config.yaml
train_examples: 26041
tokenizer: "word"
encoder_head_dim: 16
encoder_expert_mlp_ratio: 1
text_encoder_causal: true
text_encoder_layers: 8
gradient_noise: 0.1
Rows from block 3 of the audio encoder of a small contrastive audio-text model, named by matrix and row number. Rows with one number within an expert belong to one neuron, the router's apart. Each number is 128 + 24 x the weight over its row's rms, rounded and kept within 0 to 255. All counts start at 0. Numbers have three digits each.
Before each expert's rows are labels from the 100 clips, of 14976, where the router gives the expert most weight on average: "strongest on" is what is common among them. Only what is clearly more common there than usual is listed. The data: melodies that start on their tonic, played by one synthesised instrument. In brackets: how many of the 100.
# router: router (encoder.blocks.3.mlp.router.weight, 8x256), inputs 0-51
# gate: expert gate (encoder.blocks.3.mlp.gate, 8x256x256), inputs 0-51
# up: expert up (encoder.blocks.3.mlp.up, 8x256x256), inputs 0-51
# down: expert down (encoder.blocks.3.mlp.down, 8x256x256, transposed), outputs 0-51

# expert 2
strongest on: the note F (88); the note C (75); tonic: F (71)
router.2:100122064170093105132111180108160126111075151110155120129130133113125141109085100137133102151149138151111160123122088112126101133089147108133128137170107101
gate.0:085141127109144109124139152100147141158133097161117118129141137125110101133123131144117149102171131126150058105108138156106099159121113131144165102193123144
up.0:145098128079154071153099134115100113160151115106111139119183148120120141144119129119127118164107109114096105173181155192158134156134144152135082124154134132
down.0:144104132130107160148092123107106134106120104119108147104128151114134116100124092111122112129146103119069155129130108081138137153119100141132142113125158089
gate.1:123140167179142154112159120179145156152071116096133171085127180117092178131113133113118115116155174143123097089121155142119154128118110143135153172101123123
up.1:142132149070163161143121141113099147089148070159147089131141133162110161087132125148059124124114148099121103126113169169100130140162091119144109096109116145
down.1:132126151121099083161120130074125135203131081094138177094147159139103130126132129124126181155100129120096126129128074127129157117151102127163144088115129163
gate.2:120164111125118158136100120149107158131144112123115130114123159113140086134121104108132138129130156087151143100111122128145131119128156116132125132085129133
up.2:149150121156103131150132115101093071134136157086150089120141135160133114107118119123121100112108085142137121134111152148094141136160106123153103114138136147
down.2:119106125120134115107127112107135164138118119139108141152131136110107134132118124154151135134115111154169122125149148092139104140125170152129149148108102127
gate.3:151166137145109096159148154127100089108129140130119111127149113120112160140117106171085123109123105073126144110109114121167131129116067106104113078128134149
up.3:141113156118117109181134140097147122128090114118127090177155123124146116134141094110134127122129087162098094122153144134112139110102124150137123132147113117
down.3:137118193091150157156112097124126141151154062104095155138120169126123146095130171082168127124145155147118095153114109073175139118140100108124128136184151110
gate.4:133097113117131160116139110140120140150139086151123107140151130125164129149112171178118108133113144087113112116139113135097133109192072131104113092098086166
up.4:172119103124116082172148110128122116135104087109124151124130135089152176108117109114179117093157103175116079148128140109123133105141097136111111165136106171
down.4:136117109115139111118162107133136170128085140171100122152121103154131123130177126154142137154125165114165150101148098124085078112127113174134112131121164128
gate.5:140088178158150116141104082113094135143144143089120106116122117146102158147145161100159107130130082111153088119133126072130154096147141133156108187132101148
up.5:146107093136129115126127109125188140115159121149156131126169099128103099114132164124120103127117126124136116144101119114140093116101116122159104114134108121
down.5:133125129137137118079106136150166098143126111108090108134115126180182127119135151096083132099116146152157119125134147098117117166131075118155162154124172132
gate.6:143125095117097142122128119141136174133122118084155144056116155156094134118160176100142163128100142105161099114136130148118084119113117118115126151127118111
up.6:113126152120091139119147119112152118126132154133137173110103092109143147098150156112127152126125075116142129088140123117112125157116198106154148104126098111
down.6:113110117161139121155192169152140140097134127131165126113171116084118094116144130179096146159123146144103133121124129123146147100095113124117152165104075139
gate.7:084109135187128149154111149094144141140047138134116125099073131104125184137117098094090172126123142112145161132148104117138152137115123166110125116127126099
up.7:118091149182159125145083132080099112154151117091179116118140162135077095131152135160135094136101192113136117079127134143053123101146156098147162121130097139
down.7:160125141152125121132100102114138119090145127120119133105107125128068123127140117136135119130116149145154108128138148120112106145146153149064133093140097155
gate.8:145121156128140146123128114179136143108137122080163116125123115142176182121123161123133119099117140118097096158102096095177104131118150136140118107163132102
up.8:150129127105118102136128130101125129149131114132114134120131135147127146127159101140139117157110158130127128147104095149169146098122168104131119147160114139
down.8:133119102137114129039127141139131170133101160122152163132130144132150097176134112122136135102127126180126102153123135131143122133147154115082149075152127110
gate.9:159087114088063096163126164126128123105136128111173125132144151104113153167125134099147079164087185141131133138140122131129101148139081115158116104144145122
up.9:130183140146164148154136075119115147107121131104119144151141118089114114149094169108163136142134144129163164142168086105093102097196119072136139127167133135
down.9:099117159167179077121199130147121145152134155128171071124112130149114084156112124170133127142141132130133154066144170106096133124075131112123138110171122097
gate.10:154146137114134066129122149128102138118135102072104104144123155082162138115116160106108119092123136145151117116179123107179131096129150128093133118129164127
up.10:156126115112128203113147116135136162128116096119140101183134140101159140094150139119100091102115126174149148099117132120183097110128144144135093123128117102
down.10:154105151139140114088077137148142117097145149125125095123169104113148096144098104114128088106137186120100138082130107154119121117072106130060147101167150122
gate.11:115111087115145146146110102133150098161162145122127113121107170131154143137111134150094102111114118111131144142120158137107137155094136167089085149161156078
up.11:132164123107113150127102151125118147141134144164151131170196089147118148138148102142143100108133138082130148148111122164163155084153132102127146147135130146
down.11:103100135141118143113160116144105094138174090093146128121130109154134114127102138143128124141140089151094141143148154088082120151171149167127120144127121072
gate.12:132120103125164115099118098070124113182136126154098116136152123165080113044123100140159132105106124136122114133125133164110104136136118156146088138135130107
up.12:117172096116115144139138083088111150113101112108111109106114118121132105110116153135131088127104115155096081116125138119109147117090102131105140122156124120
down.12:110131130122138179120134145148111135150085097090127171096134116182117135130121149138141154114131121117092141189119117120155118121153122156127095109131155132
gate.13:134148156126164142154099096156146128140111091110111093110115116125133119102074186142147163137175118116136156120080140130128123068161154137163125126141148129
up.13:115122146154137121113091158116093116122145149111107099184109156161145131102153148144126115166115156134115116146099122183156098085110147162159132126159141157
down.13:128105118131134105116135107114157088068119127137120113130122108139129098184105142140162168149131144142168135141120149131059117149142104115171122141096169130
gate.14:133111112081116096164117110122124171142092092136144120161092097110116154135140143141095131136127098116120166175122141110155118174155115157136112170070114083
up.14:102167147149149143094163135118107106110128110081130124100121158108136133154142148144153146103154116131116104144149125119134137068172150156081105144138111121
down.14:140103124140126142138112116088149127086100126099128143133127147129110107109165155122083153112131160080108136131150079131120143111194143109116157112125118161
gate.15:175133150093129132121109095108154136147176106096075169131112103155127124139122154121129123135147120119112159183144112148091122132135129142121104132126141144
up.15:156145113151122157101127180139151138107121148138108136099133146129163114136132169165147149103094115136102105166111106170124098164118120115188129141132114154
down.15:122116137154154118100171063080143123142123094100159105114112096130095141086115136108098142075176137120139155126135117137086118128082171119170107179086114172
gate.16:136142127148172143107110134090119107117124168110112108134114119157107141169109088118155137118157130124155146134163158128145149102109147165120162146122169133
up.16:138131116112087174111116108048136121122150130106106109145147101089127088157151141167120128118125126136098138123159128120124131130137144114055145088147151111
down.16:165139125146140139126151126117144121114135129105130146113162087135137116140121155132143104090147155140111132151125094104119118171130074146097127134095116127
gate.17:130148194086119107098141123147173116126120152096167180088128131134162091104141142134109183130134136088131123101078130147112097170076124171137144152160124147
up.17:132183135127128094144124169115141138117135123094160097124091122133087107115168158115127099159137128115107121098119127123156134125120140126078136132104122127
down.17:112124145112127091130136058158141144148141096113102179130104162117127112125134101118114186129134134133097135110113131068139130103054077157134120115102123137

# expert 3
strongest on: the note A# (96); tonic: A# (56)
router.3:100124161164136132097096088137151144133147148132115116121110120089131094144160114204116133100135127143113114147103159187101131107127174109147132088075135145
gate.0:135150143105130074105149123143111105141165130144130178098109084127164125134078117157139126101095120145155116088131115133098144155101079090128130146074148130
up.0:089101157147084101115144139157139163137149142158098100136118155149134139109095157117118158140167124134130107133127141115105133073158116181129113090082094128
down.0:150099169159132143130104089150151141133109113126134154131169087158117114166113139174120102156123128108086088123142140165131159181139114123143113107119089102
gate.1:144115147114072138163108147116100133116135159115144125182108139124127149149139134122183134089095073133180135144114107108121130114132134127128127098115106137
up.1:152142138082116111097100105127129118140138128083168156128122139163105110107149091132151112090116129129081069127118118140102124098132121146143130099130089145
down.1:118173113155158184144124091117132120132128150148154106122125122120128166156144112107143174116122093129177136099141123142121099125126142119132147167127166158
gate.2:119139114117114155111149102114148122120189108183165121123115134115138152112124084161128133139139153119132177153140126095092111118160152167128104162142114095
up.2:118101139150136112115097085152157142098097185136131102146135137164094056123076143137123126117152092150137187133136120178125170141148094112142123205125075138
down.2:142156125091147137124138123122090112150139136124163060147082148136175091122139143131119091121163100127159116141127117072166119156154109143134137132113107157
gate.3:164150180119115144135128162134121101119128096130112130128137135073142138103144153165146147121110152159099102130108100132145112075137111097150145123140159092
up.3:093170127147132120117136108088110104137105155114160113136108145165121096127151122116134163151169141151105090152145139183112087135124149111112127135140163140
down.3:070134125156112131141108159116143160119149108078087123122159139135152126130127164106188111194129126119148113147125112101144097081124137123139145102128147089
gate.4:142125106117131139106113111159112154108179138110116104097155116080143142147127126099149141104114118131128108145108074149122103137120083125106159121111111123
up.4:168120195145176125134154167130085108141171136120138138132137141111126134144203120119140115103132099101133142147138131122100107144076071103123123128123158114
down.4:134103138143158139154149165195148116140117130080143136111119177132156164147123133129180105158099141101126151124109135127186138084099119110164123114139128147
gate.5:137109093108082166132131156138119139178140156129144107096115151155108147089110124129124105112161092101135109122099141150150113118116136122124144112124110122
up.5:070134127137145145141108113174101089121124132105142144121150158167108126124083155113120115119101115158148138090112126102130132129095138102117106095111145123
down.5:127138123122113128133107125088141133118143094137131154115091152146175148106148120151156115105174127139115144162087092124104048138142108100121137100076101130
gate.6:156129137174089104146119142170143113118129134084079125093152098114114047129145156110113112144150149131120099090136128137159162153161125132159171121135135109
up.6:127147141143136166080128122155118113139101104104096146067100139158132129117124097132173136129158185095110169120119120133158111120099150139126123116138099155
down.6:150141113108097108119066148147183140063129084124103152101113142093126149111117085079117143137114116115121118169114134118142094114094143164137094136113115138
gate.7:123143143125117157123133121146146114149145153123111139104118112108148111134179148146091156171159179128098160153139135143146119142101151119156128127115141137
up.7:079147064111088105110143093164128130109105111071164118165120132103132139116137105122149156122121121163110102137125102122133125113143120133117100112136175157
down.7:124110083139126139142117114168143144102107143150143153131148136146127120103152136122118125132142155109115108115136136113130110122122081157123175109061112125
gate.8:148114129156139123054144124115125157124146127105150117171125146145121133121103105154152119128113110168128127154136090130130120120104129124146146108151149094
up.8:131098187117169102155131148105135154166098145127154099117115102130141090104093157156113136119154106067128100164117170123114133109143104109115097152150114155
down.8:107107110111138102107141148173132097103122129125106124118151086094163183124149120114132095114125091142168128144166140112097166096114118122104175110120092085
gate.9:154125134089113118102113158163133065149133133118112126121125154068101147129130153180133123128137141148172126128112151167163155131135104113074088138168143146
up.9:118168108129108123098116118144119129169134169157167174180096094137122099153119127105132132107115139143111137110184116159138125153117141159155128160117144132
down.9:143116121118131164127082098118110144111148154127117133152127132150118071105135127124073160157129157159110126156137132112140121148156107100157171106128159111
gate.10:135169122070111086128106162148110121151120123171116170136142154106173095115099142118150135110123131112097115165112142127144127130119136129146149160148135159
up.10:137133093129115103136115126132135145079106143132131149126175105134107123137069101119125117146127099148158120110180127053121126099146177139088136118115140091
down.10:117124113177145154176083103121097140081095102119157127159096067150136109135110111135164132157161069159149149152151126127176097165131079139135168087130150118
gate.11:132086155132157095075136147118120106086111144118128128133127147119126102134125134110137145142121170125163150133123120123108119110138132137115123113140133108
up.11:092091176095139185117117125121135112141111156132138095114157134123134150155117127091149124146083114122126121135135188105131158126128136098105116154173152095
down.11:099116143102139157132077157103176119163146127092115103143145074104157108114126145149116116137145170114161104107133139135104124147088134123146170103090118159
gate.12:163136069139109099103108124088158125154118127134167145136106143173072122134141095139105129111115072114137115139104145128128124158142114165130120195141111085
up.12:121130134086118084159127131145110103114137131177080152127093139161161111144142143128097165129108165118136131104160117126121129082157095118113111108108121076
down.12:098131164105123151118167120099146132126146110130167126132081172125164153145120159120117149132071113097167170096104101145180112118109123102130087108121108162
gate.13:151168131137166138123151116169129130128099165127168128111121153111140134161137144096157155104103164092137083109121113143115102175128117153151130161180114117
up.13:131074109161144104104119178098181113124125124110105104100122131118136138107101116110103103102089102143094110124126136116085145184154115118112134135160138166
down.13:117124129113131110109166140114179105126132090117124098100157130109120146148094101131143102182118089135106084128110144111066081109110159133150171148122072139
gate.14:165113153109165112154120141107135150119145134134199165071114129144130144092143101116142091143122100105120131148147118109125125119122146120098096151155113111
up.14:117109142129097095118083166124109121151097151120117099103122139117145118152171120154145147111113112108191134121156162138116085107116127128154173138102132123
down.14:129156103098131175107127135149132104145110087139138144154140164179161107144136171103130167154121122199143131166124093122148136122163140089188105152084146115
gate.15:132158144116100137120143117157102138117143167123140149119171121128152129130133098090080171127160109096118136151135133141118129134161127098120118121091144107
up.15:099127127162140152127104125137081137126143144104135086156133135138186207142171103111149115116151104126105141124151157095126135151122128102125127117124128149
down.15:114106150112134154149104124139152082143138136090166148116129101138156117128098174148108134109138135171174105156158118161192101114119124081152141087120147068
gate.16:126099089158099169089148162104152137082090116152099141141130113109100130141145176119133163127145149175161112125168100074142105156164128095121154141134118128
up.16:131143125084127106115137149124086139099077117081126083163140126136123164132119139120130123135100118144158136115115058166144102108122115131133114076115129128
down.16:083164108145146151137140120114125132127101136153110133137110181145142130168114127132118160113134136132163172158097110125114091143111102121088169121091143125
gate.17:126197098136094101073098149136134162113150145123123145126113177087082122128134142139132157132124146128142116118067126147169061090114131105116119103113085148
up.17:101167159086137147136179145105149119126114129101120157121108143166144119118068167125133111127120158151121091148156117128128126137136120140094125129109073133
down.17:149099088126128141137109120163142126104161114112161124139124167154183110126121132135140110124130165131141150096138150166135139139086128077146124142124115144

# expert 0
strongest on: the note D# (79); the note C# (66); tonic: F# (30); tonic: D# (28)
router.0:110120088123128121149137142123103111129089101148122106115153123125161113092153085165157138171117168158112128118124110166138108112128210103149140124133088124
gate.0:101112145128136182122165118149173078168116136118118119138084130090126167165110130108148127130134127114137160149162148159120159121130129160082102120153126129
up.0:157114125163123114143164099157134124142103125111164121107044128124141101119127089139086167169117122126157159115113094156102130125134106134104143147112129093
down.0:126114174134114146147125126068131131124121097116159120096160100084114096163096072103138117120111119119135141176138135090118087118105104141154132120143172142
gate.1:135161104138099143113137096147169149110127170091147155141112146128157099136145147122131175146177087141128139124129158105100102132141121095157160133138133173
up.1:139134108130109128104142130133095133152137133114110127144068094128123127120113151148117114096153156132138152147152113149131125157207091102102124102131083117
down.1:097137122091139087142129126116127114147163140115060111162101138141124083126147102145145081153136144153184139168185133105125106093131145110118093182155130143
gate.2:151103120127151129131144104127125098144135122092167114079153168167159173148137080129081091131132150155127130131117101096118122155141110125090143147139130128
up.2:131136153133149161122115119123169140146117156124179142126131120103127124161140113120171156146092110085120179124136157107144107150097162135138121128109132121
down.2:140143144125141126095130104140110105133087097114134132168161134143117137141122129108134135165133171140128134104147089137109157144114152151117079122121121181
gate.3:108099122114112122073146148153124123121132118153180161101125133126149123106124132120140163124100105088148113107122155114114107108119131111137135129134108124
up.3:108126130128120157167150142114178139096139206091108116148119125113134183143120083111136168123109137128131134095112174114105134126115147082122133112137114122
down.3:133080140169132158128103131110132114133087083136147124143139176187107134138148107137099097127163168108114153125164150090133165096144118131132136111152128110
gate.4:105114099171128122080141145172071135131166130111130175157141153144137102067104151145106162128140127110173116123112151115149108147160128138132146132096154141
up.4:103108143093111144105147161128144140097126102129132126113125120152109114112159132156171154139123159138121141129084143153146125139117145122106124097134143153
down.4:166146103117150134131118152132127110153120084127121134145126135160122126124138086105160122150148146085106150130130129114128095134096149125128203122165118159
gate.5:154142143132131145130165136118125146099167104153144144105138117148156090115148114092086141135107118093143122140168137120133109158070140111090090119151118103
up.5:107110109129115109144118135148101131096133127094147095097177156102117135088126094132135127136161173110170141112117096127113105114097124132138141165138079105
down.5:170178105141124161117121113119128182129123142106114145133140086141144184080132154152115155120157165144151126125133151077099130130129176128094112127105162100
gate.6:098123106137089150107176109121129147128172130158104162120124162109152117134159150129116137135160135073129105137161120125151089103138129145137144135161159100
up.6:146079168085157141157128170124109107146125145119079116110115133151122110091160115118160154155093134156143128129176145126141139097123137070052152095155130125
down.6:116153107102118145097114121182120143147158117123148168152139107107133135145118085138078134126116144131132122161101112119136152118127140133097153132103115131
gate.7:126162140143137105132115159144093133163126126144127153107119130072180139131145130154175152123098100129131136111182139092136143139174144126114143112132159139
up.7:118147093129094155131082119088113121125093133157106161149156102132164143134136136149101098111113148133152138145158134121077146093187147152085102126115134127
down.7:134138144136132122137122160088130144106108149129109096174130141113089139163107135145142114128118160093176114087184107125141157131105139129100118109115144132
gate.8:081136060138101157105085103156138101104085120162124162147154129141091130096082120128126126136159164149110172128133121114106108108132184130120122103130129154
up.8:143148098165122128123155129134140158160113157104163141133139165142118113133141106121127147138109132122119166099120089200137081125155128119159159110138124128
down.8:154140154146152135103142108144118143144170138096125092153155100112124098156129174134115106146148139133133137173075132123155161119087147117165146125159092153
gate.9:125120142077163140149174142139132163137121119171144126131125157107134153110140141122118085109149123100129175134130102092150186121139142121144112139156092119
up.9:107132126128131138121135133138086137146165123173107120145142146107095124153131106141134127132133145126141100142191137129066127110102136127100160148147163150
down.9:192131096133137155116146139129142133173097118162133170141080124126094144151111139134140126131124105170136191140121150159118165119120133094166123120128119097
gate.10:140122168084108162105109158160107111108132134142185157148138148109172152122121112093131085157112113103130132125130142089124060124064088144128113117116115112
up.10:127123159135126120132134181111149085160100136121150104109126156168121093153124109163145103124104096141158095110144074073132142113100134151078120080143137121
down.10:109129148165126128141116155145105118099119121111165091120129169114107096082095113127142141117161104123099116147163114106184109092105125108145150132155177140
gate.11:136099074085094115138177082142077127142112154145141089171150130096165128139146106117110090127128088115115141114135128130112125142122163132142130167171114116
up.11:118147132089114133177118120131144121163117162147130130134113136119128099092086124146124114137153119111126083149120167096103132118106141159143121135125139064
down.11:137169124095163116134144083154161125127161138167134115159151163099117169122122098132123128175131174105115100132168133125110129101130129123091107147117112118
gate.12:104121078124129163113086104130106134146113087141124137134096140117118112112122103163097138145184174118125137119099164137152103135088108088150157146113106110
up.12:101114146101106147149124152127120102142163113111125099121122111146110125122121129159114152103137111094111131122133129132128150107128116169134166173130103116
down.12:097098127135185108105120176098105180148139092080143108147127084150148120123178092132144105130114137119151112116074129168151112131150104152138110129129129119
gate.13:115093090143117104114137136157117109124147145152125146138133108123118112099111123120130166113136137135123147162104133130173145158115179111151104089137102129
up.13:122081089126106117097103105184137100159089157115156130109103144143099081130108165136131127118133146110117133148097108131140101110147148121140112122121079124
down.13:130130101171122110109118098153120168118122114169110122127166118201113139167111170106136145129128164142140156134101125135128109081091139100161140105162093125
gate.14:113085119155164119146156108107109130125131105146136159127151146160122150139073109172099157158113143122137163112118145138078109139147100144103151128129143113
up.14:132123167133194158132111125135114142138093102116128148140143149147091163106088102125121152065154143128110169114137106107097125125163106103147141113133125129
down.14:104153157142144135112109126119138103158119134131141113091123150179130136104118164155106120135109131133127186110161125136133128115146094135175102118103126120
gate.15:073111162078134117122129137093147143113138149129138141124176114093117110097155103148142165126106148124151118117103158110108154126197152119140155093152104149
up.15:139141088145154126133135152162109163155133125160131081094108132139098135127121125122125118137122133111086151119116145108129131194139096155130141093118173076
down.15:141139114161142103088109128152158166165102110124110106109132151102119195133137093125161176120092100123136127118149127113103133101152120180115136101166150175
gate.16:112083111118089134145131162116136131135089127147144143114131156141184116087140185104129081123129144112112157148120119090135097105155085156171147143135155119
up.16:135153106124118153126139134137147099120113127091142136139113124114149129111107172132183111088138127152110115134133091114154130124177083145133173122147114094
down.16:119149097153135108150111104109114125116145173149115107142149130106145116139090152139129099158120177177091109156093150124090169162108123118128109154153096149
gate.17:141143122109106147122110180127170151147144145136148153144124140139154097116143137130103144182104124152140084097148149126153145181140113152155135085097164200
up.17:125109131140173097148103084119123119127125124186124130112173098158103135131153152119103144131097154132124072143147131129111096141125157128105084109132127152
down.17:141135135145133183105114101157119095151148121117133121139163115157122083128134104089100133150146061122091121128099151170098127167071101150142154163103119124

# expert 4
strongest on: the note E (99); tonic: E (72)
router.4:115110136134112142150159083145121142103123150060171169132147102165140132148126120115136099105100077127122120122156110093137170156116116119098115146099172134
gate.0:137165134152116105107126136140124139094145141121088160155135071159138138121131142176116144125123144132161124115116107143132133111132116109135090106122132150
up.0:118119115149091095124152150097132186121138121118128164173117108090132100120104095143085129175094107116061120079126165160173129154137099081153121105139112117
down.0:122123141108096119108133119107113144147108145109146119111143153120136100127063113163145150088132124122108133142141116115136103130134091134117111140105148078
gate.1:155125144123093127137130107117112139121066164130149110172108107121101144140146156109134136132115091134140153109112092148118130165125123149169163121140167134
up.1:122144077125155118104126160129141112101145109166117080096146131150138144108114097105159119154163181154110136137113120108138091088168132129135139155097131092
down.1:127105115132088099159143169136126142134118107161113174139126126147130121116150106117127146152129153121138145169147141141152142131104121144116107130130128149
gate.2:126107082113119126166115122141126157122144161158123113089148087129145153099130133124141143118126115136101162099157171143135134170160114120129156152075137176
up.2:180105147115132131092142121124113095121129132138146094137074122107145175145111111088141148143137141109161151141076122168134079099115140120122103144087105144
down.2:120117121131080112095174114201140110120155139147120127124148130172169148128099150127170087120108128169151116141082084098148085108112134129174114145159078095
gate.3:068154108139124160100064122127114167122117125094131117139126094107103126135150097107141140159162140136115125138148140135093137169147092124146082117143161147
up.3:104109168101142106143101152105119123087135122084154136085165146111153135157149139139140140154115127115153129101159139127123107147154148140173118137166139139
down.3:095112128143147147129084135112142128115177108132074111114120152130141115153129136172141148125107114132104126126142130136133132100124135137145104098174135132
gate.4:120120127159146163132116131163121120127141146093093153129166121154142198145134146140107114135135100148126145125131113139092102077133144139118118131135114098
up.4:155123138148119128128132088127127084093145147105123129179119187177112138143136145123094076108049144139159116124119132138162085131171135124128114075125151143
down.4:130158131113126139129122099146097118162103134105157117190069098106131111145106139132137143112097156121132091128117120129127112134090144120135088135099133126
gate.5:135119106137117144067111149125141151125139109116081168131107151137156101128109088141093092119182156134142145163122147140093129105122097118109166161147122088
up.5:164089161098135110138138106140141083146158124096137118112140137111114181124120139123103162122112155137170078079145153148160114150163150124131087117124141124
down.5:131123093153105090148132141140110148118149153106070155115173112127193145127137137066098121087091118122140147109138121128072128132107124105154114103138101117
gate.6:159123114130140109091134146158144164183137160152131140141127140130125141146131126121183135159115112163129119110136135134121139159138137191150112095096145121
up.6:133143132082146109105133105130127120199115152113109135140129125073143105142138170117140112153154096122144113123128162194166135139103131124160104104123148140
down.6:128121138127141171099114070122102153150121183109164049138157140162178140139107133133112127085098148133110119112135120124155104116120108130171090109159106125
gate.7:117145178127140163146161134161146147134154088172094138203141119104104100113115130146108132065127127108106117117115113139109078126147123141145123102154138122
up.7:112100113115141145129149134152169094133138109126134146133149118133165147131104112133131098127155126131122079135127148072150097148139149109142055110148137138
down.7:153141149173142121177137118112115123119144125155134119127175083132149134119136127154116096060139156161152092132126110110156104113149159203094112138104082177
gate.8:107144125136151170109139155133099216115124134118128120115146081113108108110131147133095087117131140132081145137133156117134119127122116137133129130139092108
up.8:160132157089116127142114116129135080116160151101171137128088139127131138128086153144171136121125102088140132121114089143166124115148183100147164136112137133
down.8:114153123127109093149104145109122099133134143121140132111161140174138131145109108150137124143115093115133113090123118123127090143116087136141111154067165129
gate.9:096124149140046120168145192119137127158150149139136140114119122102073135138134124174094140151173092144135110158122077128145124175112149122141155103136126118
up.9:162175145115138145078126147132121155152161096136106151130131139137121157114117132110155126114099077143119153129152084129189126123137145129145111135129124152
down.9:124125126137130141121140171078110094106097123109099147169115111168115122150087148157058144141133131132118140122144103144125145145057143113113148131103135138
gate.10:086101119101128096166097131157097149139123120109134121161145120164138134098108133115120149108131143126170123114157145144153165132108126144119118094140105117
up.10:145151153129137131127144123103120124141155121160113141152110111127156114132140091091139124090122148126127156134132145128152126156096105145094140116138144099
down.10:126124174151172137104093140124119115163090109137125118136160154164101150128116143129155108136155184139082166098145137127073128153149145109088166160118135097
gate.11:150168099155158076106094118144120129128144138080121143101096083100134147107096145158144167128134133101118187096152132175082128113081135146160117112123116116
up.11:126098186102113130133095133118126108112121126157112116151118108127113155117143117128113141106166134126099136099129144111112129107123128135136116163109083088
down.11:139165137110150103095150143133121125131150150119139114119108130163112115128113145170194076082127173135157156108107092135110126156110114111135146135129146131
gate.12:142148112102157156102126140157161132129147115145141096126116140111117071116131087111135122114160158103117150151126123139125129111097134115115123131099105129
up.12:156149121090114098146133148141194122129089134118144140170140121180157122181142169086152097120151147107088152178137166145088123128111156113145131144099140105
down.12:140125115168164110131101105178097158138085135176090146095089157113163153177118152152108094131119155103134090160113166159122131139123133106137140101156126129
gate.13:108093128144118132106139128165118124135153106185084080142148157133143110117148159119126151137112141108115118127123099112130113112122113122160139160135100164
up.13:116151136114137087122112149159127123127163160173099144138093119150137083170125169146148176155084128117136130134126094102156136124124121102150100132107101140
down.13:082116158140121102106127188203130105111156152175140163135128140145153126145105104096119127116045127123104126161103092128179102114157129141154109139062090164
gate.14:124156090160116140136141133126102143125122123151136091141127158149079112129135093106178138176138096153136137160119105118142165104113065136160135109126128158
up.14:145120159142157130153144114127130092108163130097119108136103145104141120104183103138091133105140156150117117103150124131129075129117167135125076114112152134
down.14:142075148165143078125106125120143144093113165132169106125109112139138117160142138128123127097103130146139127141100124160155116119145120090153031125080137090
gate.15:125138152096159122112068161119122154156121094122129123108125129142098133192114141141125111147096150104161158122146158142127114140155129191172095141112134089
up.15:120092148078139132111104134175083137141122136125117164111115095114150108099112095171119161108136120130143135166143140112077064116153145130099111160132106126
down.15:144179156124114199114132115119080139112109107104131138129112119131162131089158149094114111125136196144132175137133092154160119165159135153169137129127105148
gate.16:102174108123192093145111138149148165159141122125102126132133075146087146178120190118173112140129134118110097155112113141103119130173129154112089168139091109
up.16:114147113145116066138116147124141155114121129132113122148110098108090082122148091135087127110132155139131171125158144116105141149093179160137099102107150169
down.16:148127079134156142084145109159148108097164150177126105146141143129138107164111149116094150120121153115097115137128096140148078146154139094157114143145123104
gate.17:143124170131165134142141137146154104186102110140146154131160124139109159150115132112105139131117095177127162162145079137105118148116144080161111118150116166
up.17:161122105159127103199112113141105144087158115136076129152132096108107108119114186135103098108141124153143122092147162065097116153122126117115115117126136094
down.17:104118091148124102175142131119103122174136165135105111119121105116119138106128148124132119155160117123141176168135144121162142154153167120124155133121119090